From a checkpoint of a small image classifier: 7300 steps, batches of 384.
Rows from block 10, named by matrix and row number. Rows with one number belong to one attention dimension. Each number is 500 + 25 x the weight over its row's rms, rounded and kept within 0 to 999. All counts start at 0. Numbers have three digits each. After the name is the row's rms in percent of the matrix's.
# v: window attention value (model.blocks.10.attn.v.weight, 320x320), inputs 138-183
# proj: window attention output (model.blocks.10.attn.proj.weight, 320x320, transposed), outputs 138-183
v.41 108:507502490500551518474505466509470491501470518469507464519502503534491494545508460512498483483478506472512524502455515530552509511504545532
proj.41 108:498510551525480500490503510498493525480508473534487527506495483471489506462479512529468453470498518513511488453484498519501549493480500430
v.42 100:522479509477469513467469505495505502530525530480491503461489524495498490480513522483532512523529513509443501539493528535497496487493481501
proj.42 100:514461494500528496498509490497508499498518484481471520565521502447487480554524480514493494454458493531511556525527498492487548540542510523
v.43 096:564522504509509526489455493503512482524520584505528483530446501517523513482502481508530484477447528519475517508505499513501472440544471514
proj.43 103:473416478520495471516518530503461508526466458479480475524484524473521516492462532508502493483487462477499492530458482485472551519532515506
v.44 104:520487510514541486499450523504501471519503521484502469486506494522519506493522562503516463492480464495523483534528515516473499486523561508
proj.44 112:470497493461500485508540483510497527521487528497522502474488498482505463499432499490486492499460505504514528472475474496534488514536475521
v.45 111:490511517527488510527547444483518521502545504488471492506471515480485546480503525484467480506501485480490503468470512489462522510473519515
proj.45 108:488506530510485505493518485529487523477516464486504504527492463526519524476505498448532527483485532452530508477489478478458530491496473468
v.46 108:497493538474520497465480497550538474502531448476525541527522491529512492466472522512475496489518478465527524507505500529505456476485513458
proj.46 115:500513519496517506518501537452508488461531548539516506463451537511453524482471530458517496464478492524545484502492497507496455482463497487
v.47 108:465485512506511504503489555497486508518468494528444449478505523463511493509483457490503478453483536548519455516497505506478560500502528510
proj.47 108:519512527487504501485470480525527543506500480486495420530524493471543516512504517516473485507526503500489464488450513505513507499507474519
v.48 109:502451510478475520475491466506518479494501506497520504486501500509506496477459456513499518528493499490473577530538490493469501534527530504
proj.48 105:485471473514499511479472495529471471488495522531477474523501506534501489451546469483534498515499531503480515491513488520525476505509476506
v.49 104:502519497489476502513499462494554462482504465489483475534474481498513517538463501497546500509482484512491543472533513554513488466540512501
proj.49 099:489528550543509498489501535535471517476424497538506527485520472494485507488525480458480517529489500474494479447471496505507529524505476503
v.50 110:516521495490522478479509512483451441489525507496491503485489505492478503483474491530482531487500518485450465500476503500549490501498536521
proj.50 110:507566489486534468488507500552545537529503494501485471534506489490505472467480510502514508544508522486475524493535479480516505505474509505
v.51 097:504495451532539493506466494514552516478475500475534553520480495478474475501470472483541520495514508503488532519589457511514499500515468545
proj.51 098:499515497499513526493441486485488491484460468560533531515492495520491560472498479509539438521497513503501479497509525542478485488530482512
v.52 108:504502527498489502512479467483523514473513460522491501527472505484497477459457482550484485485495503481484493530494464501556476494525506480
proj.52 113:482511505512467515474498533451535481541517501511504467525488528499492520475505505506520478497547524482502529458508484446526470502517501497
v.53 105:474474536475481518497492532519482488517546468519525501538499482530482478479510479483467482509507489529513480505493519478493522449467508503
proj.53 108:482476490483501489526532449507527506500485487437524526490582515505474525473470464517500494536552514512455471434504493516533467474492499456
v.54 102:467471494443487502495527485513523510553511517485482520508516463491506426512504508538494478515484522469516513463489507513515522571462478518
proj.54 105:500512525484488451511478520513474500467523502550449473503493430511497496482521476496448520474550549570515509482485439504487520473477510529
v.55 104:494527536513491522502504518519489568490456498497494526484475492506509464522503546496488487540485521500507476499492521482459455503543523499
proj.55 102:485533507513470499474480503534485511495524501526540520516516508491527482459511502531471513473495474510543458495525470450490491486481433507
v.56 103:465457498514479494491497482511511461493497483481481552521496497467457519519517521489513436471513518528465505493503464519505460485501473451
proj.56 113:540453479510488504517504511500535509454518509471528506475512497537506508511528503533534514516481447506538485479497534475514464523483526520
v.57 108:507481486480485507500513521480491479461500520509495523553490511509512518501471499509500497462506472527542524507531498490490478510531485560
proj.57 112:509499487455491479486515507506489499522525514506519548502522516538548437492492488539512451533513530531483511533492521534527472502523499496
v.58 097:505478502484502476502488509488503508486529471479438503509504508508551524454475445480506515481481526486504438514526517464487509511523482446
proj.58 102:517503530488484517460479480439486497501492488530551490472467549497501500505448522488469493470462502517513527484484526498489495544513491467
v.59 107:504510492556478473463522519513520519475510523487456519468507511518513518442490495489479541451507522496499503501462507485493544501483512481
proj.59 110:474508521514486495495469516492509505505516511515522519482482483485460466512488528493529486495477519466523481459492458479503490520490504505
v.60 101:529495532447455507481495556490467503517490510530451474477515507520480545487527522506530507509481505513494513510564486498475537477519537461
proj.60 100:499461462492502474476511491469538481476515532497517498483535434529481537481503494535519517537525442518507486430503527507526517526509519502
v.61 105:492455494504491549480490490534508501507489499531500486475467464509487480512493520480520492464496529491507503485479552575493500479484539494
proj.61 098:482513512487436509524512502503509551495487544532520507443511479485499507461489478505506485511474507478495459516501501515469488521505468521
v.62 102:450493504510484475517482534543506505491520504545502502517530525484505505515459491499483461518497475434488491503468498490512477474493456500
proj.62 104:495532538477510549519485507513497479482457507496473525496501469528490505465518484514479560501522504517502498533515533436479499510495480478
v.63 103:464524513454539511490450495472454501497512479506479542500503562508502460500521511481510470489548500482465485479460514457532520518506499505
proj.63 102:512503490533488461506522531474543489448454540515475505525485470532556507493511503524465509509540473509519496518494478503481505512479540511
v.64 104:494496483500512469535523536438541532535501523516514517490551523541555499481540483464473474502505545500494503496533443481518513478501511552
proj.64 109:526574453467517505503451473482517462520479471513446527473461508508491466480498491512515492565480503495496543464537519476488502507502491478
v.65 098:497503467500525468497502501542511485498540478526513473436466501525454499505522510501477515493474474510516529479519482527542422472486491567
proj.65 106:474515426486493469493510501532483557562486490457499515528514506471501503522527533458576514490505482516474507496529518508485529512509473464
v.66 092:489535508514492521486465553513497489539491451475508507485455478481514536504520499485478491487511488491497499493523507508458503485483512492
proj.66 094:533535500528491529543487438504548492485478479541538477541520501535460506515524540502494476488535516513480527490501472496521485495502464522
v.67 103:474500468490536476498474503508464464500490495535482504510490465524452517541518506498539489473503485503442504495493495550488534463532511503
proj.67 110:518540471546469498515506474561512483524523559443538495481503523472467504518526480525478470440528464516502478529438529485509492476458437518
v.68 104:459522483522494490507500525489507504497503469505446467466524505520457458455513464467465507485473497554476511489470487489491534513505514473
proj.68 107:502517505483509469498494540507503498494513509505470504495518478477520532507473565497503498527465501457502492503486489488524490473496498450